A small encoder-decoder image transcriber, trained from scratch: encoder activation relu, trained on seven-segment displays showing three digits.
Rows from block 3 of the text decoder, named by matrix and row number. Rows with one number belong to one neuron. Each number is 500 + 40 x the weight over its row's rms, rounded and kept within 0 to 999. All counts start at 0. Numbers have three digits each. After the name is the row's rms in percent of the matrix's.
# fc1: MLP up (decoder.blocks.3.mlp.fc1.weight, 768x384), inputs 0-76
# fc2: MLP down (decoder.blocks.3.mlp.fc2.weight, 384x768, transposed), outputs 0-76
fc1.312 121:441478439511545463567432530412431493517473478462515429471419467559494502480472477477508512503527476470413549470538458481546481433490521481479501540527486561518434474505510487409551498537474431439529500494448514530486534513444497537
fc1.313 035:472516550534450475417473574557514481560532485506471499457503494452430513535557533535453495521465501514441568528536455557481443489487478477440487416463530481482529474561501424520503496484444473560511518507578470556557503476402491550
fc1.314 048:456465524488547482511521485548537535523501516491493494508476486460517507503482489529555503440563487457555488443464595494485538542520475478458505537500509490535515483492488484462455488453514444490553579481508547541573547536643569486
fc1.315 062:469462522483467537513519506554508518512516522550586495526414484478486497494554477498507471482476459487393527469479502526521506562541454519509489497489523513501519581541467384507479478500546500425488566529585534475434490539533532481
fc1.316 143:523467510546562490395414492505507509499486460495540540450498497410511471501451504514505540485547460535521517559462452516504496509558486486483556503484502542454486407413512511538469508488429469489484471535491468510454458494415493540
fc1.317 033:550505474526511527555538486539608486512510497518508501538430499495515531518536489466456464460474461521542474479561529477512533516505515561488511509465535551517505472529545483544511503461507454518510481480524509479469504464616547490
fc1.318 039:549536473406500542487451501531576506509524459513483484501451427618484465503483451492503484474479490531466500495495490483507592517518540557489473496508527487568497479560514526545495531457469449511502559383513528499392489505546506482
fc1.319 150:514499502480483525515410518447565509513530429488501517451545504550509552603508480495527532397452504542470490458545512507512533498505474484518495455455471583527501478470603556462461500502435504484498482494461492486513548518519556513
fc1.320 053:531516500516435563498523530456617514495533536532496481436507518431483470518493472503539545531459445524520527516509489539497466498582506524474473499450501556488501547469445472518501488517591500487500453514464495502495510468552482471
fc1.321 122:503494445545437478556508462530487540493530556526474500479519505568506448530485508468496545497487534490560512573484527432495489533522429447510540484503467520449528527542520489469515494547554483512480476454480558477528514486545576468
fc1.322 032:529474559518476572506552467477489480494509518530546535578513467531479494499568496492467473501515469501490505477490499528493488506474503476484478506491495501502484497480513476435506506476627488468526549505480553510431483518482536475
fc1.323 095:551516550532448535471536424481486531473509467513530499556541540468492482535477511522537490479551480483510523506557500523571482565501518535487465525473477551547524442479520434485448503510538437533510571518471544488514463508466476482
fc1.324 127:491560530558516500518495523426435455510502538467503472519546506444469516559481508519474571530607570621497481468458525482511483488401550501455483492500461528471529524489546580528476490474474458551559498521487491508453569513461529463
fc1.325 183:512507514535463466385429528534520483517557500492536526467450500498516492483457500509473516527504509467449516565438499526501545488545467513468536523549532505510529313580605491514523493519526465551502463491404486505551534430376481455
fc1.326 113:459503458470513514509497481482559499505510450499537513404529529507545464476554545519525472432553446419504509530479459527497521489547452425543588572461545471531428459529565517558508519523420477517465499451437507523524435528426466529
fc1.327 034:531497512498502540519491503477465483491483510497558554571440480495529491478511505463500508450580474484529461526480461519470462477480513536461501506494550545513470560447549474505472487512627523468563484586596495484462528514515486542
fc1.328 034:539497434542561499576523506579570389480481566507508480564423515450511508530457501497490484468515529452611496557518481485497491508441547500492534518499496492545530543495587442545499516478405488543496460613528480452520527508571488439
fc1.329 155:489504632495459486456563469480464472488512499464494514492553512401464502488446516523531513460439491463489501541500454499486540557493499489541478475505500571462466424433654578491499489530451503477560524474419489516449516543399485517
fc1.330 111:538426460477537496510536484405538495511471558496537467432548449496464465490472531522484474502532454510561492480482566549490537532606593532503515563494519510504526494533515472557455504477373543487512541491520490554395463474528517518
fc1.331 075:454460515489468593519510474551544541497488475462490547581469477501533462533417441457537444494561507526516478494534568476544504448504535497498507466565504498512439457528500546565538482521474478501541469490521538453517481523424512468
fc1.332 077:464490550573428558459511494513478541537495507552453548469540490535475550518538469483468456477540542538454503442465454527494530549487489573437457454495466521535518399496524482423480496514596545485525499496435481433580462518480505491
fc1.333 068:489471496509465553502454541559502510516505525476502523539512508574475548503441450472554531422513507504393501520458454492514444531563493516492451498552460508510460394487520501473570528481445548423442509478547484511520556590479491498
fc1.334 071:461541468471480438590501568494540535472463497486508549561493452499512519476525513493473473494540500433479467543518541509469455509475498478494527486479493505491511574568519559466505516468510505471473506541425474432525596407445500479
fc1.335 125:449476509494525534490453537498516447509523523517515514452461487505509491571449493453423453484604526447365501409523538474480482498542514399448467561456516515515536600450430455600516493565460501502476464495469498492511498559414505521
fc1.336 151:452498624512448472370553530461460517499510448523465511432538515407511529489474488471480522469410513511420494549470520473478546498467484465511517521452504510510523431446541494585583503484610537418494499464485496492448453525453504558
fc1.337 053:542525517504519441514440529519525492526508566493474495538464505475500493454506519467515451490622528560516524530571469507550493474465515477525429542425520429514487557535598498532514515497439420570486583548554455491594472485597393494
fc1.338 123:531515490500461510570440438556463474548538565474443531449498485495483491454486482442527497458463519537450484548483490440519499500513533385451503464565509419463515444571561568615455509509496535541483526520422540492474593518436459507
fc1.339 068:465442582469504524512473481511445519504509503523554517468511489513515499530474485471518532510522573493473497424516513541501489505544525504513489653476505582558499600447543462473462498467484458475515511538535565505439445515428502524
fc1.340 100:489469490515453554464511543476573518515473539540476498557552475409504501520513515521413500566485485505464501446410494523493511535524483481488521553472534524515506695443432470567585476524438484508497505507481502506470470475515517498
fc1.341 081:509481549492513518393483481359448547490474496518540502487522487567480520521555481528449462549495489495358488497467435529553458481514480516529514519553485495501475435473484443438510498555703517446448505510561473482455516488365498540
fc1.342 074:426517636518541519448472475447503478516500469483512501526540486498489520518516488500515469493552516514531463531505492473533449546486478483512516486479529474486525430458463438495457500556592487462472498510526512507507526471459489520
fc1.343 054:460464590462584481493551498489478463498545495502472509342538482498536483519405473465496545513460503486595467509547487513510553496510494488514497498482540564547511433483559494488464508476444389589532543508468568534536480475388508515
fc1.344 130:507442583478459502495512482488483497515528509522499490473512456369499475455479465528463541570497469489515472538469486494434490459525470467506521546482487489453522511566505523475478500400600455516523506517486467497430491465569517477
fc1.345 048:473442501501454586409499444500482551510431507549595487512548476618467489493495489510501488479551509473579489506487575487497524504503472488435492527503506521497485440520447476553534498506580496457486493564494499443373486507597524473
fc1.346 075:480530497548441567488458480545508557513524453530534442423469502575491497553565533512416493555511527420497512449509516554511572478525505463544433552526482497521485454528433551356502485540461490558448472482479573519565418505627492432
fc1.347 071:440553524464547495467545437495504424496544439470463503472498507353506488456466516431519480549418499484444509454486489466492515495515507508516570522511537489450497473614578509379528501466523547501516569502505488488499480477619475510
fc1.348 115:447499517485561574504488505509450564490489537490448461505474512520486514432469536552601427473621460517538550464509523495524528487516497449481579520477520506487513529646509483426501471475470417564488563467488527529461555555446484499
fc1.349 131:517494484488423469500562497467533462517449506485568492564490499455463499545514508495437495492599410451467565555449522491513515512526511459468565543466548547443510535544651469543504485505373485516589439512457479494410513559455458522
fc1.350 056:457460529462501503500487465378468502495509540486485473442485489525478434467482462472493498494454479486454494479563460482466540532478559494525487527554506509504487505546494530509523516507432502522517489468571457536486518496560464501
fc1.351 131:433477513549433503451492498514499451506497521522468485540519496549495523513609508495525496486537477444442472484488435530542493495465524535559463459538391544557482430512468428552478494536530503480502534503498507431456459498447477466
fc1.352 129:529531569525481522486473502493495499496479497519448490471574488413493488480499523471536548463610508485490580529450523473454497586542517434556567457517467408468560472408438455542478498483547536519449485559468493519523513467444488504
fc1.353 078:499590537545522571432432534460447451495550397461500485491495481553541476464556474488528506486375525462433472434580503498518520457518498524558480511534514504477436403522520614520481500542451548477502512452506527516511471444507448510
fc1.354 092:464511513496470493401469475436490511513474507517502487494469480586480502531485527546456465516519511480412472544489484499496482451436528524495503517483509515508492451503454510390482496464643479525474512493547519507445525451384575479
fc1.355 050:498511493482466481590449494450557496510503487499454536517467531486516474500491468507500484519550536543502536518566473521510560512475483542524419493482519465513451540527631546624485516523331412486465530435476516516479494487662471478
fc1.356 152:465452429455574507555470467461485476527519620511495530525454467448479486560466491491421532576534416490519520556493553446533613468468478427463506510410485451524491487496629475558503501536453439519479498479488516467513482527617472546
fc1.357 084:497536566462514504492476494370481527438478456485494491489556485640458448444470510513461487442483505454527497504547470518461518495500567504539431540510480518511486544534481521406531522481491513429501470474548506506482449444474534490
fc1.358 131:501533518494526499496458449404471489523524451459517530487542556604532514472526518543559472517590480455513504559536427507514526480514462510485535475523514543544504459524486451506475493507438435443516479487512480511590482520572510435
fc1.359 055:522434487512483473519532510503436529521525578479501478524511491508511517469482516471452514406421557487572467481448553464473602475546462537522584488520473525537487513532465480547464519445474435531458504464533467516450549534588554510
fc1.360 079:479484484563506465470465494442540457463522481496505476525547514419537480510480478494468544513524537614409475485489547486510492452513499475518362484470511535505513522496469550522493500499505473578518503582446521516530512434480544448
fc1.361 110:522493509504497460556458538528472469548542538485461461444490513425504541550419502447506486432474511529452481462505486509489456456502485529497544520547499472503539481345456550334497482480512505542558430507495527552518529484379504498
fc1.362 125:519431509433495436538530451466443457500426468474521484565489502455548503484400493434387459452572486473383484561451470469491492497481496516538500498399509503533516491505464537519538506455542445429513519530490516491498420511499508477
fc1.363 041:496497481525553510525531524444593535492454456514525499575497454507513462559529544483496470560501551537523555453527439497493490535453524492481577526474566443498496527489468470547484492534570525513533441520636438488500485545631481532
fc1.364 125:500586477490534469521433462488573576502487537529455442534420475520502528477538449468545472441508519487570506484499497485493505482518486464487519477534512504500506399530506505398491489436629471630490483512435441506567483398569487454
fc1.365 043:537509512555480497432510484410531534528476490506575478474426483425524521540524496502548474505459476491516499482539462546504435525508515540473437544506473523541514412506494465421496492447615523444547484535509550511564484377530563499
fc1.366 042:401497528490632518483477490426489492470500495502478497534470469501493472546556461494438481518407530478548495470532605500489556536522493481501557481520527469468499444469448525520539490488551451503514510450437517511453498426677500462
fc1.367 060:422465502505504470476468493442445513477539550507536518489407497512506523536587480543463424540519433525469505506512468500559487546536492518516493450448476481527467600468518413507471475476508506458545550495511530460390514425528539509
fc1.368 129:471489489522489558557524495445518548514498460505573489458483484566511498544517490517471514592562535523488515503461551544511547515522492434497423586503485536534531577466489447543451505533457489399503535502620532524415451503467499496
fc1.369 086:442517559466507514580500518522534470505527508495464481440500517494531554505490478466559498541458505453514471520607508513526524461444509435504482496514523509533466395540490552493529488527491507507430480517451542499505563529420460474
fc1.370 086:526518560522471506479536505549541472521491484517529507503537483426478502552427453487534504507472473490461534486541477530521444475478527512445403502433525511476494525459505518550512498418463552464515459511497549534521441485623476459
fc1.371 136:426500550494495509456443525461510473519513508554482482537483463549519515572490464462457472523498500485461529507480455501578465512502520486537499474433522496490495416486471505463523512531602444451512470484464523497493479537653474495
fc1.372 046:451541509503517529612540469563571523513465522496482487566535486539492519473480510471468487368465490458561458507496531518514505497486495546469457504501516594504471526580495506639476510459452461516543478470499569474452473484683497410
fc1.373 049:453485531472543523477514525394594498497511525524526489488548480543484485566492477465443433548462496540427464487518442493519529523454516537491514458485503539514520459518460474437495522448625490470494536478567486477452513500491517544
fc1.374 140:485550568521557509447520536553499406509524432465471524473532504436514479500496492433519506553444461494459476508569510480504531433517496517511383545515534564485465542563473548561482496555521487510469467507519455486496500519572476506
fc1.375 148:511535558528518585353525518505507525547528434500512558394489531469541542426491500504519475558432474441518469506485428517478506509503475448500508548477544543503516453521532502449506509521522556504469478513452480490542516424452499475
fc1.376 052:489516552445471586563516514509502485460547520519487502496512458582484510499528494522488489432562486444443514467504486521556446568484452487557402451533477593479471588512510516576464518498496456506480506403505524462524400511442482489
fc1.377 115:518526533530507541431547520590471492511485486508464475569456518430509523482533525471502503554564561529490514579529557492507529538383521491513481472476535550492551436510390477465456476462539526509499527530453513566495465471452488489
fc1.378 058:436537403448526542613568511544529461489481522468499473522519469483518468514469482445517501435444480515532475461483515470447462541483558499533543455449509515511519512581523513596503509437391521500491475474553463484478527444708498508
fc1.379 121:484502488498516448613562508492532478507498554541563523429429511421487523564527477493548553572505467544574472516496525464495474506448480480443505387493493499454480476527476482446507488382557493564522515500437464491448538517496505502
fc1.380 162:457509447528551480501514506501484498466474549501459493472512529406514505453506522569494503376483519518577509573491471511520477592496502534495466491489427484504496446525476442540510493456540460544488534539536454498427506580501481549
fc1.381 130:469464467456570533521528510452503504502546592541532528501524452475512496542499485536494509509514481552576527519469546446484599461534464473458489504442489477512545535507507522507503511430497476405498526575481506503550560534501507509
fc1.382 077:464536513508499455500508464442512498498506523488568506515527469505496454493488509493582486466492500466529495496483444498488446514554446527489585491487519478431476511459506466578470497506507464501480493516499493475499501541518458556
fc1.383 075:474486529417539511489531517471542511538519496524552509514434488526499500496555499515415508556489505531418508444485563498481511581453475440537417469471512497494489607527437478495455487494465531423471511513530511516445482479436535502
fc1.384 125:490450523494466462466527500499509406503512524438507469537506544446503520437469542491511517513401476551448554561568524539509496530471428556461493504513535547532490397441498539502504474493602468515476551537472524542448585569318502484
fc1.385 059:450535572440425487362449481389418502484471464482549478512481513578479512531567507515523467527473472450394519504477456520535485469557488498547532518531437529491454437481509504463494520472592507440525556453533526512453428490415485509
fc1.386 035:482475497480529451627555499544529478492522517515527513536471486409501550542506518485558457459482483471562468506473494506503501477490451476520537514496532540483457560461492433525496487486618478492530558535426494476447514552594519527
fc1.387 126:498554491511536454492475506522439524463437509488531511532485493531501510495512516509527485503493451432571490524491513470472436512499498475463541417513441517490492562549491506550552491460549456469454524505435466490498521543527544515
fc1.388 172:508472502458506477494440487455516489492497455479469530459520506502534456481505497496495549512376525510412508437468464484501494490483507482527438521486506460475489446513408514510484494548485514480497549502482495485543465509409489501
fc1.389 067:501504603466498475503508532486450467496531455526521474468511473571505504521498484460574498493601478488588566482535481484512413515483490476496421449436444509452524424396538472444493504479583500524454470533643514546561504538570495494
fc1.390 094:478620551545535471416485452504551470509504510423414490479490556350502519445509530479562509562450497530508529469516492459536494517546482496525531473527496491470468450633660580393488506478491440477531508441460518508523517498522464488
fc1.391 105:481490437496479506453533509473471496487503498522536465541543474532486486488536485517521476439549472486454526477516470544499435493501477560487495504498512513471474541465502476559453485504560504454475491492447476498549542489527462446
fc1.392 030:466472466488534518519429497451540487512521532509513449503483515564473507530534460501515517457461570514383501505464487522509527489497512467496602468536538458498516514507505380486463528516582518526475612451617473554474538523581542490
fc1.393 069:431502580482475548401476521486463545454509481482527522496504457606492504561489469473482460575506518488426488499518474506533441511468509577497430506513464506509494426518478491422518502521584493426454487489591525447478467506374527521
fc1.394 063:476461492545537477492416476589511432469515459505507503573523501444484487428486533550579513435557529469491518522524540505509472476513513542502556555522506553513476510513514455500539515528428436535520490541467470510473437530522561452
fc2.312 092:539457484500455500440497526515468496541525499493486537545450495547524554549477509477432491463453572534471471398523579500524532476482477460534523493503524477505470545412556499545502535558372586488514473518564519561466537522411512518
fc2.313 041:489449454555522497517480477497441500488492538456562525521495494644526521465489525481498524466470510490506464458467534465520566424565512479559473511443465507524462586586525541501484514528470513492517509516438551479462513531592539485
fc2.314 048:544493468501448508467506498511539500494502449512551523489506495506500575505534503502520529507427503563506519507490456551514503495523475499524502498491540502465479540500489502536523566570452504503489461490515518490365502483350457497
fc2.315 051:519483530500509473556505505474531532477448437513538497437538511532553547547470530510466523510489443476528547550529441533469443445415523497427581528468520542554488406409552479496533523431539524563529498467451502556578433403432472507
fc2.316 125:428459464445546476534517494511449536516537497474426476473494494528483471502508501541542519525510508515480519459523611536454428534468517467526436539528510537512515446449513494478482526439474565489510518501470516473542510509493521508
fc2.317 033:415481543528494530495520487519473520511476472525533524450529518406446424564460476488526498550559542476487549509483469544490444496461514474462512454498485473535502535462522476437475526516509533477526521492524534496473426506472461476
fc2.318 047:411472537564530518551566484462469502491476516488489500562510568347485434540493509495487529615564514454495490476539517511484480456444493471514487438463458528440471494448510468486488528493576521509518444509539478515573451499521472457
fc2.319 137:477464503484461540575461463508411543468490521488497505544497491388518519574537513468515498549438492466603474445485424516513501483548486464496504507477476470503456469634472516441507500417493569555519551495491520484430410463476506462
fc2.320 047:477516534537579527466439474526535496419469561481521502520541519545514474448432502507492514517485567533546481546477465488449463495412503498530554499487499487503553442588489471500454525450524469480510539527461504525530502510605526455
fc2.321 134:524440551469586522503531480481455518539456457494482487497523478419534518506495507498495535560596444532515470475499463579503455530472522541488482494458485507536470497549540464549507495457454485519478583463523524528435461574477464518
fc2.322 026:495530465515493414430506518537586582493516512541479449477492514563522499530462498512566440498497516539513485443535483491515549522468526504426520508552565540507506380484396471481500558473404480532482489516512486511547547504495507550
fc2.323 071:492456469498600448464526524527507505501496434542501513466514513420500521463544532488481484485432427499495515539411463497497549468511487527534567529547463474537406505512456519436495549545414564544463497502518498499507498547542486492
fc2.324 117:482479567427499461487519506577514516479491530566483503463501470483516526447480552481485477394515518375567486536520407513500487519570505469519519546530481507448484482470533450540563566547541454539489470506519459486476547441430546561
fc2.325 240:521470538486481513509538486449507529484479526454504522526520497472455501468422489475480519526539469555490539513412534462483507563460484438473500522499526511475551335526485483531506431389594543510484546485516525535478511489479508470
fc2.326 098:536542575537432550492552481509462473535471472489421521628505469494533547470474527492483480566439450510508558518537530488533528485437519562491402552469501466480519552454436516529480452468510452470501520514508489504589494437585497471
fc2.327 036:453443435497539486496470518478576494525522510508486457435483509554524520572569501497509461576457477545428522420475591529516511516540466469495457559479490439499518481483529524470527449543376456527465499501430512527535518489482583503
fc2.328 034:412493500479457529484438506528465591554473475501529485390524498496475482489570509525540486484522504568453496451494523530501454511580448493547489503450525553482484461492497545497470500568542462481515543452530559556439472488546523569
fc2.329 152:502469431499453466528476510480533542502505484524525525535574470488465481531445466488522516527545468515638503513484411533498490455536514497463485498500506590516498522588375494509522512498573450499475515481560511500530498453445508492
fc2.330 150:453476506513420441519568490535504489486518473483457466601434493489495558550507518429564498538577434497483539531520452524484443485426497543512394451497527543509470478470574493423515494458674475476520538530470499449581486537610500510
fc2.331 074:481494504588551435483490504460511471514507456470580494472522525484492446489520530550476525516587509436507518476528443479499589528486490507574503484492472512466519563495458506518463449478556487500458536452502488520529485593546483512
fc2.332 087:512538382488533505475451464474475500493511466469487485555485551486512471431475509518521481518534506454449475556496537536496543526532516493536543525523484477485495608542558470532493480515359501457506501497529520519374539527569469505
fc2.333 064:462468474479560460494477533565519503491554510478482478408514426484452531462500492516537492502483474474542490455469446511479475567510519520494476555518576531480515564506480483479490475472564540501470554540478502515502479486492534506
fc2.334 085:517456490526518479464524493545494508465507509527447449369441523517525527497520520495605481395623502511524531469515430540532496470460472499546444486441545511498499547507559442547495517501571523540538520502533533528389480603500543513
fc2.335 134:493477488505431503518508496458477581490486518478484470501443467484532541418469523510512503630645489528517510436493537526476466588503499434479483496432518556493543519412535483418542516420487526502485452475455542511469533545525450476
fc2.336 148:508526412496522459501474490458547521464483548510487513548537478467487569486460467520505488534519526567542494534493496510510475523532489487475516475465475537495514540537504539449481464485458488503542492477437473510551511508566492496
fc2.337 074:469496475504499479479443527500541445532528508449508492416457534595523523500544552497511542496393501527465501469444541527476625535510469550512528518498513550476485505495520482578480439539462455433513445548456521544432576575592563496
fc2.338 151:462473472548540449510553504489530577455464453526540503531508496530537547481503533520456496419593481514552447539522456492517493491491492464448522545482486514473521557506533450490506475539426510481473444468570475472608460518508472503
fc2.339 065:476468476450571550490482492447578486536498478503525440573466508519530534503526536471540478512396477540438470482480566484452514486490505442511522502469524481451568434399547465548548537496323480505487471533516514566484542487580511526
fc2.340 091:529485563549458474497462452441491526467471441515430542461417493407510503412445463526580538457580534507562508531512497549471477513490490488512490433489505542529514435524532478597506448450543487458549525477413483465431486595501459511
fc2.341 061:439436503496512466542557528619552546510472442499492451506466551426519520494483513450511486527479504468572520545538514477506516457530513515465519476486466546497490510477516505484488475456345463517520494511457539506543459455630524529
fc2.342 089:573484438514478490409498538463524451486494483539511519441469525561503506578499418492499510523462493551380490457495482515539544466544494553482423550508475524527513632473586536453506426524405519481478495491417496422498455531497515492
fc2.343 059:529525470526448503481392502531521526494511508525495497637472504576519540520551518504526513452511472541508500491469514542474463485469466482549446478534502479457497527535458491455521520547512587476465478514548486459391474546560470520
fc2.344 148:419470450470468497536464509514531512505483489504502496505505524693497512458511513516517487437457574449531493524479524504510459522325492523491517531505493483504520443445400523488519476572475449521507545487540545499610522648401505555
fc2.345 056:578515516550510484579480512505552520518473485456515504473539456391499442519606531484505491567416472488416514498498447542491471548471508531555524519540502491524491467423488521443485520429400525494497553453534515559608482504428500486
fc2.346 078:525481568498529452603476532455505527513531518489463524611514485405524546473480473518519498482451486572608494489464462451478446538423440533443536495467513477534560384508461533483482550450586563505557469489535501529452499518419542508
fc2.347 082:537514470493482507523394502472484431534499578478492503534509496670538490492515489551485509461583553553518469476468485480542498496507470483513413416489500519480501478415500518496499410483452480478491492461461489538497519522379502520
fc2.348 145:492437500497411530596542494491473485443487436471541539478517469519474581475496501465436513538658454495496471528506540471492448541486492453456497437476508514457535524564468512507467551439533533494512511451466481519559479447518468482
fc2.349 132:538446542487590528494449478530482471518493541466441470550554458484466414500476510464503532471480427518514497497477433537467493463521518569526511501474478455515453445456426485496506579478581478500504622488580457513541422423504472470
fc2.350 053:561560446510503556511540545536494452499511538497469534574546555525465506580507488551509470556551499473520502477431512497543532433508420489508479443465449492484475574505559538492506510493578483426464497517375524454502436527387571425
fc2.351 104:560596565450544453541463548502498511508525472488455488513542517490480492458551547497537506391443540473565468497479497478506504534558540490565538531557485461458490547482561489490474587536480471511485518499530490504480508460488489558
fc2.352 147:496502468492486504522543502415532526491510526492480463438390531616502509457515508545523528488466548436487522580498559569533589492517469472530516570485518498515471472551488508444495446490525435532537563502485485523496482655491528504
fc2.353 085:478487540483471529496462491568478516467475454563512494528515489438512526470509478543484482491529490552419492552523412532517500446526495459485508489488450515511451562512489499450523549447511487526459542457425473435495461464423513511
fc2.354 103:503505517518494458538528483535500512470456500494538480567514558443477437460514510466518487487536532514580523484473553535483521518452533460490504467547522437511506441535487435586487535484513516494546488486410455511515501538600412497
fc2.355 054:463445533546501522490492525548471469553500492501477482469471507519506441570542518509496511500436503461503503482488573507458502505506482541525510478495490537532479562523449503449482447491507500503513414566579495519488488507409504494
fc2.356 135:572471556467563496517476476484451487521462509470495449507537547537505441468521486481510501521434593521507500497522541458513520507461512575518470477509521493521519450519442518421469479480506480500534439514568502525451521564354479475
fc2.357 095:532535497545397513576579503485473531497467492514501477501432481344507527502508518464483496619581427474551503494467453535505538478478486502467495456457510502480551502511503518468539497510696539493527471507415516460528488557435497518
fc2.358 174:422502472491517483507505526526464490516549534550529469440434521471510487494506533498495475473495515473488466490482525520498473485477524492495488544496478460536495626483480451489522489533459516542449475545531508467409517517434526465
fc2.359 062:409512541468479483517467496474517483510488434541505541376484514526464540465487525507518484545527429475413535533565431510543403507504455444480464448514465516486453505508466543488491440551530518482505497551455484499496434401507462519
fc2.360 069:546525508501562507479509512536523476498501555521515529418535510491527561480488465465519503483431558488543473507465481462486545499539502503497596550502520442460529509514414523561511488513501479496476493501561499471532539495552490509
fc2.361 115:451480521514554494341496502497496521469476496558493485550470472535491563513515507532496490519557526453518519508509582511459520478535503510522524526483459508488504456719517491571525462485557481496454541475539492422534504429535472473
fc2.362 150:525517530476515556436546518491437471514506471507509462471432476465478475515526461460550473455554570568434474473542438494482479381423501465542512461496519458530504466506528540428520529543484527501499509505505495459434543567477533479
fc2.363 051:482478524463492498524496519494434469498543487478471527361474556527506523435548478478493512463502482494445487505464557506525459510509471482524430461546442510520489553518609537435503454548389456491482501539399539459532517433392523503
fc2.364 128:566470541486449543423538539429477465510487505471519512504513532435474432532475479504552525566506484489470520508518535478523498538460512508505422523509510503508492544488524504590491454535364582477505537484658517493425503563483489505
fc2.365 041:442480449468533562567463498581531491497508474480469524553508503575460444545485456464481505443512555491426473558466522512482541516535490479510564484453543484488494512450513511500498464566391459471493520505482431459405488597467513459
fc2.366 042:652500506462419554501582498494498525559479502488511527511556496477456525518440451504564529521522421523447472478445391502465459549519507507487471537545473512547508496417492510420486441545482518473471498514561498485556475526404550538
fc2.367 046:588471511459503500568532515505495544542470427499524539566535520548523527556459513460509487471464451458478485465506477504456426529463503506463540544519529521520543503462459505566480514507554524510467516534561515485652481489418512511
fc2.368 149:481450510438515545465549539495459525491508491521509482495502494454506453491524505462460494494417539495428512479513503483497472517465475449498558546500517494460515459444496480482514546505184516507475473508541534473463540563478495554
fc2.369 086:495536453532451396708501533462470494538526557555468486524541463528511503505553500581543472448546479519563509479515473456478541556492477482475491496491523477444489445714478453463492472535514518486494522542569460507369525511502520543
fc2.370 077:475529574502511456478475498583464541478476520517460515449507519475515500506494539439544497510509579534508480495425531558501537515490492518528648507497505493539559425531472533480507510500536457491504515523447491523525531567544535513
fc2.371 165:557461479497565488497486475457515554471490453484459540476523504460536513485489504479532478490497477494520461521508516473496508471477490474493516576502540539503477546432529507487508529533380513485491540486528495495421528581359513537
fc2.372 045:554438516517440545470477505509489463510517454518541502472470513392511421561502477519505528676582546492442528475541439538447505568444497520506490526517492491513519523403570477393512580499546536482467524523498466523556482501417496498
fc2.373 056:512491468494482517513452466549457512501456441537469503554457535394488480534479527517531487477562505496492542541515524538478468493563501516463505522568458461494465495446574505517452543588424489503484440542449517513520475440550512488
fc2.374 104:531514491488495455420481459517556502481491486514543488589521536477537562429505484582493518507546565565446491509434525447460494567441497460504562464523488449510500495477554516475443475536475472476483541458428490541496482558530463535
fc2.375 149:527577454548447538399541483555529516483498519536489481471543509512504470441473507534498484556475520571518454512478497503503521594506484469466569445454469548531530543478502510470511585458586511502546506451376540493419537537435455481
fc2.376 058:514551500568470448473533493519498501535476429522468525472535510478474499486553543548472474580552435479496444511503527517483549574491499527516585443485489452524510486542504517505453501522534558489568457499462494532465515474482494480
fc2.377 124:551517509516466524560500492428482459502476502444570507485506469509497530545498517459510526501512482435433460504451543491502508499558544468470491499533500510492506394404495515534544505511498496480504526505616489530530495548583527582
fc2.378 068:482466558531464505452407481464517485481483510512521500475473521436499467525498525541527499585640523482427514512515476576475560531505478524504455505517512499484494550396566490445531506513524484469540490528448466448558446537372451467
fc2.379 100:600485573490495465501403527412480510500500517505444507573574495574490510445493528479514525407531504540435503515539477568470480485543505465476488560517564516502516497490478454501457452613519516450447512509519508525587474542549490456
fc2.380 138:559510492507481472391444500492501503537554452491475512497514501514506499476511507483514522572376476498544460508537550521500559494539475406511467538505564505492535491495503543530516480526397564497543419505516503501552498436546523462
fc2.381 128:551462567537529531513489498502491506502480353517476497472512498604514495518476521474525509493355527527465524513531419525468422519433542516534527522479500497495444433556470466495480526533499548549485472493454485522394510428358428455
fc2.382 062:512530569477471478457471449479511458498489514499488509565497503583516483530508446528462486545525437497520495448565536500549498562452534472483454470497490518491506491459478521657516433472540540484511457501495500450609489475475471475
fc2.383 050:562492580444395442579455497511487554481488481506461503541564526537491549520402504461510556475499469499470483414472460492495440462451548512442549490532490543497568421418477468605504612403507498537501498537454483509551520464527469526
fc2.384 137:519529459492550477581513495495482514516517512502456500439496508526484491504490496420498487448481548530452487538489484493480512442474475508491474445474506503518486512507545505471493540534495543504520452493546479454482473458626510506
fc2.385 045:585482476476567519548512531597531535512475507469476490525494503436511517492470442531486499536462508507517458476553484514499544442434527507511504494538518457516483551545403488516499485536474496489434473480443472482569535528537480531
fc2.386 027:524513492553481503465450521452511502514493527490528479483515519564532482535495495488518557482607528602492519448467507504497469578485555487448453458488517525494546460480561475495497512408319484478506499496694504525501491467473502458
fc2.387 134:535459489497493482509529481491551513525524438503436468500440551483482462523554486482503487530620517514466532472529453492511510489434504521587511513517509439480484573488579494510446490458477526501529483520602535509464453507447520489
fc2.388 155:547511487539391482585568492527435567416500525564427554502453490475472580418446510450510501439501521494535488520531523563480462516557558508435478580485504527531560415531533446547469484417621470478504486455514465442474513503482520444
fc2.389 081:456451425507585557448455526480500459536493536468476522441433519524502502481564491505502499518442484566384524475458521503520519436510461503520472571553516471504477584536548554517544418586361522466495454508382484503458558426538549508
fc2.390 102:539485436457546498565385533495426473526496533474484460521509455660533452486500493542457527493568565538455459428503564499483487514447516471454402484503525559486492459379441491567496464546508498492490502509536480505448482570437530551
fc2.391 103:519502525495595499501527460475471473501447453451502495497447540485498529510461544505475512534536442469576484520494573479566568500376519472491488557488469524530488485445488508534529450440584493517519474515579497468602481536524495469
fc2.392 037:539488499528435485492572525530510502522493414514483529474468513438496536503498525522494458567512492457571530442564505456513477483500469504500435541502477512505451537465512546529486482535468497481532386555418555473490447430404478497
fc2.393 065:541492499551507518582560488430511487496470484479476471531536514412477455456536455484522504566556491492469501522491476504521630477529520501494509489482492460524531561476545477564483530499535519512600541477400490547549475514622474456
fc2.394 065:499487430502442568503626498542530504544465539480492513401494499606426544495441463463474471572502552548465503460459475479484473499536500476488525428494471507537547554631491518534511448541535536484561462495555544486548526489460507482